{
  "crop_scale_min": 0.8,
  "vocab_size": 26,
  "encoder_num_experts": 8,
  "encoder_moe_every": 1,
  "encoder_expert_mlp_ratio": 1,
  "encoder_conv_stem": false,
  "encoder_width": 128,
  "text_encoder_causal": true,
  "text_encoder_activation": "silu",
  "text_encoder_bias": "all",
  "precondition_frequency": 16
}
Rows from block 7 of the image encoder, named by matrix and row number. Rows with one number belong to one attention dimension. Each number is 128 + 32 x the weight over its row's rms, rounded and kept within 0 to 255. All counts start at 0. Numbers have three digits each. After the name is the row's rms in percent of the matrix's.
# q: attention query (encoder.blocks.7.attn.q.weight, 128x128), inputs 64-127
# k: attention key (encoder.blocks.7.attn.k.weight, 128x128), inputs 64-127
q.31 095:202078124104215143117093059142117147137136138138142067131104116208114174153103144151107170149190129180119208146116176128156118120149134155173107128113125189173109122167103118102171163077128137
k.31 093:154080166136103126088138106098118125126109121089087071142206143068133076161142113140104117155113141119116192166145107096129134066111090128119069117097129152102139043180141120130103054163118141
q.32 103:124201149144115146093096105152104154158131137106127121158089130074144149153115065164164138120096181120178111137170115126186108145138162153093143102130173116155123117091141092163121114119131128
k.32 093:074137074107117163095152135086147121084170120085173154133099118063109124129119131173123134087148106155176159108147141148161164181105154163142169139186154097152123102108121108104201173126098169
q.33 095:149133176148164147157128132152171077112110169120154091136141125144080155083132173124090085102137098148141142103122093089120097138126162064153124148109112170175163112155145114119131187146149167
k.33 088:132112181129136109090157155110096084173149105103172129118071128148170094129149121132145162169089134151129115121169168101172104161191146140194183166138140127093118090092159150098160161139144116
q.34 095:164100163139103147101132118122156070177119099113169140165128151136102147095138105110058088106128143124118086069132129140144116173156119159101089109090195105049104144143110120140127139129142052
k.34 116:094089125119164084149104150154050146134129207086126138121083143130163127095143154065168094117140140197127134133075079104159152199132145047165143134165109157168153137105083106108137177190131075
q.35 115:103124134082112184148131151101104149169149091154151049068174092109126106175114132142163096075117136134128156114094123143058184129095135155073129191146107121125039100163101149088102124124130167
k.35 103:124108060142086189134135095143108125042137179121131116111165162153078154079171159112103122134120186100134134094145135084096130087143181152166119122092158124126150138176166200150162111098103123
q.36 097:140134169173161162154063089148110126152143122118062148099097125115140127167134161096176117156159109082129153152073089146158171133121155182050154131112088126132064130046172084122164110121150091
k.36 102:129174116142112145059142193123103150119118097083139100089168135124099127143131149134057149091104153130156153144128161218195143138095161136104131114145194158156135137124106135116129149062102199
q.37 117:126136128089132091148092117125218121143133131135097134172102130101172168090174147114087138117163127077118124139129153138112138136140128144066105155129165112086121168076190185149143104168034147
k.37 118:098126132113134113107146132154075121141124161086103083061148128125157182124108180090086083140156123147115082082112067120142101180088123082114151147161103149196170113102114111160115114090179086
q.38 132:104092100144147155094100151069124111114108094105094127141091158149134121083099095198115086087132081113143188132086109095087075082138156083098097131167154142096142138061095136113154126111127061
k.38 123:122173112094218101182134124127109131075187160157117157105116122158091092099114163094153165184138111167168114096104141140146086129137169162089143159152095076162103133116151123109071162096116112
q.39 106:162172196147122048122114088134112107094128092196065136165087126110091095114097114106091098148117140134124091088132146112121102174078086132154114119064133120177125148103126105083136171144054155
k.39 092:049103177137130169133162093123128144143160209132141137144117135149178117129117093089109194146103124113149156163063092125089128152103101166069179145078112106115120117135166151074135176103198115
q.40 112:136141095101140114116179139152141141101105129094095088158105129083133080115140075166088127081103210150123145107115080095151084126162103134133089119188093135158065138094132097053120124145112159
k.40 109:100131151122114124120082136157119105113109135068172106087110144105144124117080232101149149162095102133110129153119074090113141176162119140160095125104181155170144091136170142104190138112106149
q.41 092:109084117133156120114078166078142112117107101130144129127098113152121118089094113141104121099098135121122150097099112141132136102075169153107126104161111139254134159133137103133189013142122112
k.41 088:032096119137129129160122146101034155127132153111159114148142088092144138120095141195093141168143081114099113150104111183138125103195076101104120154083071101120092125096132106072132158183153145
q.42 102:152150171131081098111125135109099130109137163146099118112106159151175107098060100163059173211179139141154132106107097168149069178156220107138098123085113116180136099134139090127111096119126137
k.42 097:169171087053124091185192073126168131089149156174139146109127139137134116120134104142120126131121162127176121153205116097153167147104168141087117166145106111143104169146155150121150152108073144
q.43 096:179108159147150117124111106126082125139151208092141124084134123167149159123105167121108161109144153104174134145087142097110095117141121086158151111168193168214114109114058071101086170130112158
k.43 090:143138111118128092130161047106148116101179147064117130153104139058138112147183130144099152055083138088127126037172128128170087133151107166099079139177134105094127117108159126090134152138098108
q.44 100:164100070165115125113161160159150130138124153099106078111128123146087162166129065050086153080164122183060172080102159088106100113164141194134138122116076139163126149090151136099161167076147118
k.44 096:116080081153112134113175123121130143157144116048158061145165112142152059107178156147147136151155059116156151138117113126140187148169119075203084081129188140159154141148130116151115104168153127
q.45 106:141117184165073082137155132072156154154180174148169110095114101173171104115122110152137150140192130155107136078101183159114104150134196067100130121139142151151102145125126143120061139193148174
k.45 092:131122084103159143154112096101178172132138108076150119131170092182084167123077095140143184136189151106117185098132071076172150104117119182124142124074088094085131141143135119164117151135095135
q.46 100:174136119132083124111119112114135149161141123147104105113164163143112081116149162116107155194125111166142114097127148176090140139141138136090080111190212053151168135191134167113151109142198107
k.46 100:126105134175129070163067043074122110117166192154076102098107139128205094154124170139159098116160130201153104114140130115141102116110100142152144106176096162155132166162096145088100150162120126
q.47 095:135089098110141174113120138117058158141115150143139128016129081107088120120087120132113189119120102169090164146137145153114180117162187225119112137124151101146116046154133126095114139139103121
k.47 099:116101129141149127138158148143132107136075118107087175140159158132161114100179153155114118146106147070165136097196158115084137116153167166171174143097159156102154132183146163179098130192125144
q.48 099:131139107152181124111152138210160116123127071130110138114134153092155083083110131136112084097188157085118149096112138100118158120176100160066150122134133184124148172172105168126119105134126101
k.48 115:161177181138140098110158173104143168134136160101130168176123170101115167116150149105108157182147120108112087093091088132153073126111124118087102180113146068160201129092094109123034176045166140
q.49 101:163122195131106100126158055153098103118134134146143110104111131123150065107174122106124108131138148070141092107165119149068072084143160052076089104169140116165090175110109109114099146053084033
k.49 108:092138127146173170157149153141176142161188153122136090112117114061163137129085132120117118091160126147144143110115118108128191153092098168136123110116121124096092110124112089189159142135137100
q.50 105:135084105100138161076150149137105077161143130166096131084134139166153119088139159130087131105116098102103175123153183108132162121099150137130157117172148113108133106183115099135128127179125106
k.50 099:134153156176141125109147089116114110140131145143147115114126136158135063146183131131135184116112145128159089114098128140118111153145061098112176096122129184122117067134144117141064150064111069
q.51 105:078139110138103125181143139102099086101149106130047064155135119081125112124109198087089116160121152162102123077124103170183160180171136115136124054081160122133130113208114121163179133198143112
k.51 096:077102118120109053129180145121073163150083125090174138105127094149181100175110144188177133138162095146184115146121112139071169120089152105144135105122116135145163156070109120153181154205110136
q.52 104:074145184136133052110156145055126119115156161119205167147090097181191161127072149134175154093147156107114127069077122140082073115164153114146138109119133161159111094145100154150080119113126110
k.52 098:124134058110159098173142128164159142141120111138105168168123061121075117150120102116132074127149143105099119125196089105161111123090122142175140139119113117107105168111142123168116097177078171
q.53 107:112105089153172098084125208122142143111110138156110077089097139095104122161116034153129137085114119131142113117101070061102095135177103090126155084100102139115179111153121143133124142136139121
k.53 111:128105111101131084126153148128096093123147161129170132143061207131124065104179176151117124149168145093149134148166175145083135159160164115208142119131165125139138151147144137100143109185129105
q.54 122:069168063184095148158108165163112130091115108143084135153186109066164118151148102090127075152189145154129102094197071146148154130143129095113119134109162071094092109159122132149117117125109104
k.54 113:144164144112130080101104141097087154124154137053119046134104077107113101162147115229141137144162116072126148154085107133094125168125131136140127129153162174103169165088073134118132150183128121
q.55 096:119077072142133163082102112113109152110101119097073092077178165120165120123123164157102167078111148114118119139155120096120164092157183094174071160149122122138093128136097119081082114162156102
k.55 098:131158143157119061157181108083127124111071129101079162087178091146135102119128165079109153160080138155123119116078039074093107114119076090097119154171085140143144088153113141149120062142114170
q.56 109:094182116062072158145126188145100081133167123142080084135100119055164103077098083165116088097099138073154078102085130118136126080119126106134134126130112115142085165098133177112086122079114185
k.56 096:141136076146123093087164125137175088178104135134133084096120156127077158102199113147114126117148085111106142115135047117153135089061151160095178153146133150172156160130136127074111036055148125
q.57 100:067102147143111175105100162092090143106144108136103156151122157051157156131167114074086135171093083186134104138166074081122131109130145083101119131116173140136124088069130153132125159164163143
k.57 094:115127125136119109144150111140095142149185189130050127137121095138117134164153164140207128134136127153163135084150140129096109169138080099096141149182105157149146166098089154144166166142170122
q.58 088:120115163115171156162129070128148144148086165111138129176128129083144163114168126174179138114134165097128093087167129134195087095122089055073134146089117122122129150107141091174128163163104177
k.58 091:118119136097145146103103131161099143181130160126168149070151107104102178155114088098118034118125107137105121145065122155151175173102145106097162135140137089192162118115126137142151133173073065
q.59 093:106123155103118148140105164064145148105164053134122119102081075147108128161096192119145140112100088133159167103100148160079157126107119064146128141165099100113080148166068118126165147095109143
k.59 098:101099117071135088152102111177143085128148189107111183072102206166176106074134190150110130151098178098107087163209075093096088163120171108136116157130137114160111137119144158107170116155067103
q.60 105:115112148098091116137081111063119138156150119114186190087182186127090099156076097082128183134139110062133114096075146156128162150107116088132170156162138113124062084157131117133065128102116147
k.60 123:156116077114186108136188099142146165027152126138117155155147154136113134111187101076104151082118142054153136162152156106139113106165161181148126094155110107086101155139180137134152126137079090
q.61 100:126143149178192097144101094133159092109094168072142117130139098150120208144096144137101130146145130088102173090144125157168105107086146177176142125045107078168085110079132073108121121133084071
k.61 104:179121096105114177107099141131111099180121122128162125162161137177147103142098055232129131112088117141139124166148151159179090096202108168116130092149128142096184137107146157101112119164091151
q.62 105:094145186084122151113110124155124145156169188145137116085096191122142147185100146104142121080124127131082058090125131090115097099087076124152126143036097115155117144118088124175137193130148150
k.62 104:093108132159141175068176108088130141121166127110115133121151118117120116169100064140123134081124165072125197097103147109088088171166135143107113139092117145157127052140173169145097169156090122
q.63 102:132138167152168106181117097137104113113160147200192147144117145084174179066095103157155138156115143090151114164119127159116110124096108125142183191143155132142175142151154108126154078168144110
k.63 092:113118168180131185109101151153120153096211102135097113094123136075081154158133064117093076082100133101143168108152132141106154136121110167092103071101180098101118130134112140153134135161143130
q.64 102:099133164123083106135159105125138121122066100134184169144176131191137181123149113134141097190072114119120089131157163182135153109153064085164140115104093089109156164132110162115103126096118155
k.64 093:055121151124150116098107176167102133154151064092122099160116134108089187142159094133102126211137040046136173076139106116069182159111117095107128168175147087088119097099095144158097176179118145
q.65 083:143109122127104167101172096178122167108136088130162105160147158074108071079147157126160117140116139154099183152123135150120168151178141147154102141160177124133034107152109140089127149182174147
k.65 107:151141124090168144128198131132182133170121126223132093147140192115163139127130101072105135085089112132080128141088118129114110128079117124136085093117078122154068130118157111146133121102098142
q.66 083:168133106088125118127138110137102136084177106124117109124073129067150095121146107126148103113201157130127105087078111133140107132139164135119095167103160109141131170141113092080044148094133122
k.66 093:125152134093120123123059112099137160164175096055100093130129084094169165162119109121141169091083114098165106139142150148166147104120122072179125116142106128110161104148093126154187091121101165
q.67 086:148139092161198105139185081124170105137141118124125130161107104134091103161174148093122053154110104167135076137131165186130172153113124117146178056097142170115150152129094128132203170125055123
k.67 090:092141109134142142132058130171130135126119143080121138173142090184126117189153126138158071161117151161132167135093118109117172163174133138162147161114147066110151098126154145106141133137164120
q.68 111:147146105105091131161127140164140125049120132140140139171060103128143148162132122112184099149161094131147139173136161169120106169117106102084055157092123156089130129115132058067110144084067124
k.68 095:114189134089146096064138147122090183111090076132081102172148129093144138131157103087128115085116086117135109098149120110103151154117181120100197102110120156137070089084120148112113155132129132
q.69 090:134122143079054131138155124075141160088125166117117165137103149131136137131090109098118104135169116153108150115117132104177131087182153115141117158152154086166157145077112145093049105127104206
k.69 090:162129128101192157179203139075173190116153139123179137164160141131105171137223095119137132100089124084122060121105163118160123136073105052072171127150107122109096119120128156175110162091092161
q.70 114:154090171133115130154164178169153148154126184113128161115119091112134149093126131105136051179162167206130163092185188105125098099132151107076165105146165128135161149089148097158111139165099071
k.70 098:115140129161101110162130121111158159189162115099127097199112126096088159184165102152150166165091177131175166164172083132075121137131176159169245154085105117139160153162079160120093158140167121
q.71 084:108134128126158157123121145086168092074105072135136175170183119140126187148127091104141127152181112134218151113108109159123180157143142120129114125159109124146109128086138109112094134116130109
k.71 098:104113204162119111120124079140148106118101135121138149124137127105152120104132117146119194176083105095126147083162181105100180144158088136121176186175151183121202119096110177161119173169165154
q.72 096:085176156141095171080149133095099078100153120133087169140143124119144082111178137114107091099093156129183146185094077085112154106143142055142071130122133107175055119187077082112154145162145112
k.72 092:084083093060139133055215172223131123149160153163164159101098159151161129091124130137115164119144140110104221173105181079097107095142122116087148130131151148118137123161150119175108125144186145
q.73 091:114103147144126110091178081167151061076102151093134092140168102151132153188178122150174116139141084107101129206172192128137173107083150174090155082115166127119074137128155089123173164117092114
k.73 088:160122089135160156111147135147151151150098186185142107130172197136146114128119158032149134147139067141151063107140148101142065107085110129187143139110113088138084097100126080110075110139075101
q.74 103:189214145141072124139096125139127139181153136145119149144132159155116104126152139161121110118123105147131172145128161089177108121164139130096086188154160193122145154115068151130139116137085137
k.74 094:173098129123109199151086127078085153105126134115131167166124088145115098115172144137110173155127169112129163119098171156173095172202180050048158113124167096122137134177112141079119173121128121
q.75 101:171146164126140194085113165158182130136120124151126137104184109110159147138169100097105119148111116094145103176063197100171118153097136144168137075086153165114157112139124139187174111085080111
k.75 089:091102134102106136133077093071125096087175123111084108101110119140110093094176103086085143119103083102036134140124105098118108153146137141055133117181149130088099136089154169123081127130154112
q.76 100:136093127116132151140171124151138121144166151087168080129107132098139103105129126064129108071143153115144130108114181120146230081094079144134125124110169143107174165142146105130080145166131136
k.76 097:147114148152117108163117107179075165109140136057157110160081108089164082099121166175161098094110138148129089142136115119156196087181059117093117088112169102168119143139073136132136146121097096
q.77 085:148116141112133079132113161132158079138144126130123073112184148157115119088072170167133124149088155101145139124142112133149144158173084128062131069102157140112166148153156201123123118097135104
k.77 103:148110161079047141116083139134130162199156060121099169136133099131192169136139193174121111101118130125159168148106103140127154145132134088106123152152162096124138116135123147132177083131124166
q.78 091:111141164134150190069146100173087110109164077101161179177152137106110134154143173114082118132132163088147146120156127153124207122087123112120149146146102137128119145090174147108147149163134138
k.78 087:163083148116109164140147099109122127118111090112155120128123066091185139082110080116098121143115109121149129129147185151144127107112117144180103117144099142046132186140155119146138123101167202
q.79 102:169144144158150124144103165095192073048135102123120149121120106145102142169139241151113145148116166080166111172148145135169109124101155150161106122118151180164214127023138195134102107168146151
k.79 115:091145151179149131073086108109101140119109165047129111139113118097110139142170148132158115147160095119147133050119111116129119087174091134093169200232135134069113151103159140116113137101124119
q.80 096:139164147096162100102141080174116112124176143168052043067151101109113105159113165126099093095139161084079117117145106082128136135148161182063147112117187144142166134097095155099114153145111141
k.80 092:177158108132087096155180124133152173130142120082106129120143042131175140146160118108115079153195130115137151142127132148210139116141077113144071085161129143102051159142110107087154103113103112
q.81 101:166151093124131150127130085121143090121126180113105180182182072143138146124180143164137154122166122136076170188184152167134109155107117174095138135137167163148108099131080147105180095046092154
k.81 097:143165143144114135090121125104160167057117178152150150113162130100127147113150154077108119129138151120141119112151150117126094218106121139099130150123173146116105077098160122089068126163181069
q.82 092:147129183076122134084134199137139124174085182065158178149163152118109140132149076100127151159151154169099159066161187111162080117123156117094173125136126188096114127135102098099136131089132145
k.82 095:060149122134128107161119115050122136116101115160136143168150146148128128116163091107117173112128155164148095186136148138096075130112158126121174145117122150104101118127134069140065164169160178
q.83 082:122153148147139016150105172148150165149135169123152124157112172188148186107147071119136099125132131155141164122079163101128091135119110145141120159177094158125131163135120121123166210105135137
k.83 092:094148133150076176135101136106158121189118106147140194184151128121147142145158110151075144088156170131175108113150154140152115081088165131116083104088082132180075154104117182144185133097152100
q.84 103:162137212119087142139126182148102209179140077154159167089154139139148109119132124162145161152116096115110154111165161073148096119135141079148155170106120177124135210117130147119181131214110146
k.84 120:107131113192086138148099038070108144159174095134142107138083114130095144126127099196088130135113140087114119145120115164119185171104174078079131160102175069130146133154065171147103133109076148
q.85 107:080162095131084148209146168118103103131162090157111116108110125191148154107091142183113140155168087128067174197170123114135138117193147111094081142154135116142083130102096127079100131142090168
k.85 100:137143162112109115183210136094082153145143126157160173099114120112156086121109117129084154161143146105120140145050178103176208167100134076083148152078137162120111044102118111167117106087071136
q.86 095:107124128134143121147129097122108108120184239130164107166149136194148123164077158102079079137108141112107147116109133135098145123100051189105121137151149105114205093104088125116060119110128127
k.86 098:122136157047128104119088144145110146111092101122157140124153106086122154151133116117159132064147175118176139069164048195150146146163092115098154129146148125124152148112108144141133134115106144
q.87 096:118119173141135135138134113172067103157163166102142067154190101106152128095065089173205069154118126155130120142129156111152114126162079162113155115144115121127132119132066147152105141048068087
k.87 101:069139172110069120120134114107092155136112099113134200155087092077110148115110137157118174110140177124105126134125106140121153164137188124090159082121132063068151115119109133117096129079121133
q.88 079:134088148068114097138143147144100126145189132116116133086117141126079162123170112142085112079138113159094163171146129067134136138198151150073077150105119146077118127033159097093165123160104088
k.88 082:166112099113143096170150092162106099144179098173090125147118110102198135125119140129070117131080130104134098162133186119048066123089165133148150073108113159142107172156138136163138117121165171
q.89 098:124106101135104106167169075165125197106094098128143154129094153149127183113168146178148170148083113138157106153088183176089144159100149106132117106134088122114057115186166159105182160130133145
k.89 098:124141121140190160108121122135181118067114164194081112124117158119089122081088147110096111117171075101097138128105167081175092093066118124181099100115098162144114129092139103086155090163123133
q.90 111:086168143158168093169135153113198081079129192113132151159168103079188171127113104096134100199151138180187134162130139128119178107141103113100184055147156138140135088150172097145136114097063086
k.90 127:093116131120088148132137132161114097110158132101174149131088127130077098136166133095178154075147172123119139131130106082132120097125075134137140127101122155127136107111116141099096101117164113
q.91 105:143121134117151170128148167076186162136161112143104095126135070093152146102122074083135101144152110155126119169097170082115155083128152112130077136144182130156060129134131095086094108134076146
k.91 109:120109118127123067164133176155126130102161135175115117160101144137127113119118149091114166148102089155080145159123187130160123182102122178176113156102097106147066122142139188138096145115103115
q.92 106:144091197100096102027148112080190140167119127111100189088164117181136115040082142103067163142127137157095109136154158098099120115146194129084147156146119102119093111118134141123133095115149106
k.92 102:130130143196140083146098152063184093153164147167119112145143133123098141138177115174090204143132132140111106163148158128152115153135076180117148124176087139104125141138113078127118079153163122
q.93 097:111159048154107170084070106131072122113196073145065135152067123123106106091090145131137100070156151134118159158145162167111131120122141087127103097145177166079125144141141127125123189145176092
k.93 097:132118160136104189101115122105158162150159145151148177111072116099190045103132113165162101161154140180140139097138167088168143088086205104075117104143152130132178104113120078110185084178129170
q.94 098:151156148129082069114149073132130163142151125131150120087047138213147081132145109149069097069166138146133110113135109121138082132108160123147065189168165086120102087154122152112103146141173130
k.94 096:126152170085116038118085187096166153181186096151125112058170133137161117139127125125093145069089106099181128092154226058150099136148119126130120155192139133141061135128138058106145103157083144
q.95 099:180162186159066177170080078139159119152190141122136149144102138163128102143107124150141064116183130108096120144130126065138091099150120192124102189097160144125176138098100097139122141150167162
k.95 086:108143148135134125184102139123124230125139162125138149142140149102173125129150121108122158130162139093144106100042192146096177135166103065080152123133123109102080065146163085168050144154198170
q.96 085:147099159170146125093098134158139116171187120137147137085098137131120149136128118103128131107117107144190129132062114120178155135109120094105137165152108140168107080164172127206158132133155113
k.96 093:048105193108134157123138112128153065156180148068137126170114115102090120106141129171117180066081157172102147125093127145149128065156135135123149137132145140135125150152124177105073157153142167
q.97 084:147150051095094140142105120163168127121124106173114188112087151109107131132156147098134155087153140198143098121133138132085191167133079077130063114147177097106098123164129087111104182151180140
k.97 091:135142142106115129087191133174129121148158109131150072077145176190193089124089092104146075066101105109117084100132117073131068091098144139124127148140125166155107136111129081138118114227085104
q.98 095:161122097115134156167113159060116139074111122121066092118133150093130128164122128131111103131173095084117111153110094090150153098080172102124158062107199152158094165103106113073155076147066119
k.98 091:115083113090106139118116156141134100086145129145132147088138090147182138162093103079083118141058116120116093171138168138143157158076093107131165099127162176149142053096134157211139113086172143
q.99 094:136176125131073097069086182191115109176102158091168141103091134081105120096147109116142184155117150147179124138162144205164113120137195096143139120087117159124152126163149095167093140178127134
k.99 094:072162133139122120134129157077137143136195107178091104180119133077105130109156116142090140101146144128163168190171153117069152092182088108121225160155177153190093109131130161112088145143196125
q.100 093:118144150115142189146135168168117128118077109175161110123131111081143200122139095083085055140118125144147155143148169155114216080086180116134138108118180160119109189155146117154093115132082131
k.100 093:136094115151071121200136153088089125095105080095162145128104155142120092115099137119138081114082074136106116122125142115097144111136123093128174151080148091115097086078158170105091151145053128
q.101 092:120172170141139102078170125142096084099089184198085103119161122187156133131133140127094093084132120082127115125122141115129109144065109114100133080151077157099124113063128115101114180135093097
k.101 093:151111090107062152122115122098123115168100130104133086106121069131132166193074154145129103195149190089117181102104142112166115054147139155086124134120149111139141147126070182161124149106080125
q.102 105:143113173151097139137145081136091220122140129120075113133135107183155150120142154104081157147152089063149130075130154115107119144110171119134129126141186132148128101175210190126098140149154101
k.102 103:134123170134185155103100171136221165160114134130104055127132126113117155123151160129107124177094074133102104156172200109096150123121136154157093150178100181173148182132134129108129085147126175
q.103 097:110161132109155169115163174124097136129118125157102148179163180100083113130130155124151187071111097175103129140190186088142173121138134163148075082125145102121119168125140087116109103146172133
k.103 090:185140119148173149098123112184123100105131165216156084074170095137171141129121176118163119094097087088126128141152148116189111133177156101097142141156145118094114162165092114163097128096092170
q.104 096:103128136127091087133080086139109149119163115070150167180086176160159131096146151114124045104125122081075143108155138072083117116159095156142106132087160144110124136142096093117130168109137153
k.104 090:157155175125124143085018121097067127185126093122163116140125118131106156142144088088126153117146124147218148131124126170104170165182180135126175136125151092100151117191109127143144123114137106
q.105 097:203152148133186110075148127139144198138134095182130093122122135104108134083185149102132115090088215115160118143103192130105157133130150094167118122135152183129076153177146080120197114141107102
k.105 098:144105080115157146151093145160174106138187182163143088102134126160128133113114132101114133123142047122110155168119170055162062113108172143177113060164085141133066125126182123128175094133162142
q.106 090:162154126156160085152121143089150112165186192082167117165143130206109082132064143089094114126113171078138198122154124148133138133157093137126122167141141139095158145125100132168107177131130132
k.106 110:102125142102130126125086121148089119127142172014120126169062137106148104110155099193175142099108152119133134099115108127125184152211097104109126124203153122108164150136168146176137129136172112
q.107 122:101156110113143093114112148138144068135113150105145037134140125056094089097105129101116090094126170119110118133150120228164169129141155145144103049089100128100137144130124123114171181101114135
k.107 103:079150077133074071137145127131080144151141087123153150146094069104164117108154168114126104162129184096147169139124126073142135115157131065105136098137156147070162138106163140080162100150128138
q.108 090:140173128107123117141125148202092101051114144137114151131172083030172162109139131172132135126177098121159139113149133100141146141115142143036089087146189145104147140140164075155089048106114083
k.108 087:121167106104068119101188116114191185123145111101168158116137137093108166139107121038160151064137150101057089127155073108118082116120124074100103111095134162169081132103139127063095146085096124
q.109 099:060105142149083167087092181153129107122118155107107137115157154122127107088143119114090190224102066173112061110080143095109146111047101121075129064171111154127075123119125142094166140113118128
k.109 098:056110134125079127111098147095136098168148100177124179127109122170074124135179145142077186121075167123155157144134129158147092139063162161102164107105150115139120110125073109130079130130116165
q.110 095:153143153150132101164166082122102149102153151101112127121094151146107108189179143123127134122148141134106140141089119153158176145178129148160033173142182117138177143126111148153095098155158166
k.110 093:124112163075162113084151146140087130091135107092121125075172144127115133154180133103212136142123089121161107111144146190159129124184125150123135151219101190131064188152172091161163132089132112
q.111 101:150171071136156129079103158193118177145156170105070139180116101109132141102138150094099091059131105122089109156076193157104124073156155137157070118167128113142106039123196131094118137090134104
k.111 111:180108144073160110118127201110147135125148161167103113124162104055154156104183100094109184124119091120121123171149168139169089127122151135127088105138085159068110155070158107113174059148134153
q.112 100:120145157123090155104124115137058173151179141077197112161129160135117076148137161146142128087109166094103153150102126154135119127105077129120112192111117132157122138075152083086153174182143075
k.112 085:074141079089113114110097132093196178139125143132141146191170125138111196102134114184073186145108129132161121152144135151136171127127114121172130133093112150179151099149112064159147118100159173
q.113 092:117106163114159118156099157108115104055123166121093102116146120119120163117108135082109173134159163149131108153175151140111104133152202145107091095117125074141052097127123114117141064126167107
k.113 091:109140079147081114068134150159136125152166058112151108140084176131133172084143110124121157122080150113161087101184110158110102169114123105100099199216113148089154136053102170138122138158082103
q.114 093:077157159146156151067127157157114043132134098074181137110092118078080119142142118103104139128074162075123147139152129078160165099115100121128158116115119206125079112153106132138162112241136095
k.114 097:093087171186125136124165124141126111139156111137176131130099180120160120099103123131138132126118115132154169160151122130145149138159179152167156116131156091139107103157132138105053111159156135
q.115 113:160150153079079089134099067141196152190127142110114148119102087105148138102061117133113116152136140098150126112190128103075159155196132040099131182149135170143163151135155143123121096080054079
k.115 121:149175132100158136121118112113168117078105124145102065138128097106082156115123097166130132119157105107103129129172103113092144174165099151114186089146154177177135165160129161116122118107169048
q.116 082:142135110179160148146169091185162123138140109064144154137096130047140101116158096097108111072153156158083138163094132104109140125197139137191153179123173159089081106132092125095084065118141101
k.116 102:202108086112152148149172120141132133113157149132127098126174161153142188065127100052142125096117089153159123141079146136117060116117112110167111116138141106146051128088147126121142090134103097
q.117 081:134148120134177134053122119156138106168153142104140128082141092109154067086117118120101090091136154152133138119116187152173194075149177150176123102076206100155097123088144113090065073125155120
k.117 083:127128138066076112101089098116148124128158177069148079175069106108095106148167145145129185145114098182108110140184152135186149140179119138147141150155179087117113154139121131119169229087127167
q.118 111:095171174127116069093166175170147116077107173130101124123168128117136127133098119126106125194109165112174096183097146156088167133134056113156164071137130104089136084133164105137157172154109088
k.118 096:065081107090042137096103172175118063140105130137166182130143133157081140162189156171115133163130171124125173105174061163122109142139095160129142089131095096138139155134106119191142138119154106
q.119 078:104128156085136123137122144148093120183127106124150156150166125144092176092169117144193169126107189180149102161114114132161095173153112191136055110050131102155073089113169106149122119133139146
k.119 086:100090132108144164108237164111148136091164140093140130142153147113171173200139145127092166087109102127110149117138140082130110123079157152093139113162089140131042124094113168171113115100114136
q.120 086:185115074131143106093113137138124182135151116084163099165170150163183159111206084176084119088211113108091145046077116098108119125131126130176133165120106167128167131124130105092176184157141189
k.120 088:078153063146128135086090097038104137144152121111109114143122103104173158109115077054086093100103134093117098124143157128098130121122149158148088148141152090155105090083115171143157107138158126
q.121 094:133145143119077122155174108131174107078076198138186143163125133132138127178152146151212217165090139132112119144114177178098174120116111175126116145109096111097089092108154111071130163107121091
k.121 087:063150165103132100106093097183159095137083112120096105117101129125116109145143120164068185123107116077123097057124118088120115096076101126139084110135128117161138166085091089105107178154106128
q.122 109:100141107128092216155140198163105131080123115166166110118103137124139075161138103161177158131159086156124099116064124121139159168113097114157090165173108170108080136128069145128148159069170145
k.122 110:104202125163189184067129064108084073107110168130113102109140162108122093114137079113118151131082116088145155077153136113174124173105166151130099123134181163162118135145086047133114103159090120
q.123 090:129155125099133106139134098098134091082093117210138175114134135187139185149069143102124110158140163085192111104084088106151171097150113096134104154164163147135088115067111158093137102192187121
k.123 096:130070228122128140126118106179140081090134133080168106096106124154112176175140122168150137170079070111080121088177126086146141129118104115157151144166124140165153157139077133144159136153130127
q.124 084:148184143127163097093154098156151157055136148110085084144134090133148114077114169126129134132101145167087080154129154156123163124106084120142089162192153123087117059088203109075123147163160107
k.124 095:153139111119149151080163189144162163202137164154138085132159093132114131152196074090108116147125116126156170109164162093200152110091111136170137135145138171091112092121109070107165099080132147
q.125 088:085072125129162055149185127118143128143147112081151101136126085136143163060157093131123108133067083153100150170129148159160130118098102159142122100143159138127122080110117148093149122119091149
k.125 093:113115088166124079145093178114134115104115070152167163141137170124122124114135095172140098136095122175208150145137158073131179150092157174160155184086094157155136093129155184100135148108099134
q.126 091:152099146128127139134098082156130121057159165093216123115141137174125130105125138137116170153175132127161082071098102131198108147113173148122103102141074122066124126177131165118172186092134153
k.126 085:087210141152192110076122081140129154095132152129165109121129175072102163166144161130097147078121161115180076116082151127155078148149109133110136148177123087129158123136074136093162154143172094
q.127 089:166076157114140112103187055115133110101097175133164144156070142168143100100154117138157122122125118110194134110089136146162149139107132128146105148147089125133102149138143152147172150120150206
k.127 099:112154135127168186080155144130189151139141118193107114143156181093134157096184124073115082086154080132141097127096170142139073111090145202085151075159072122129093140101208103089140207118097113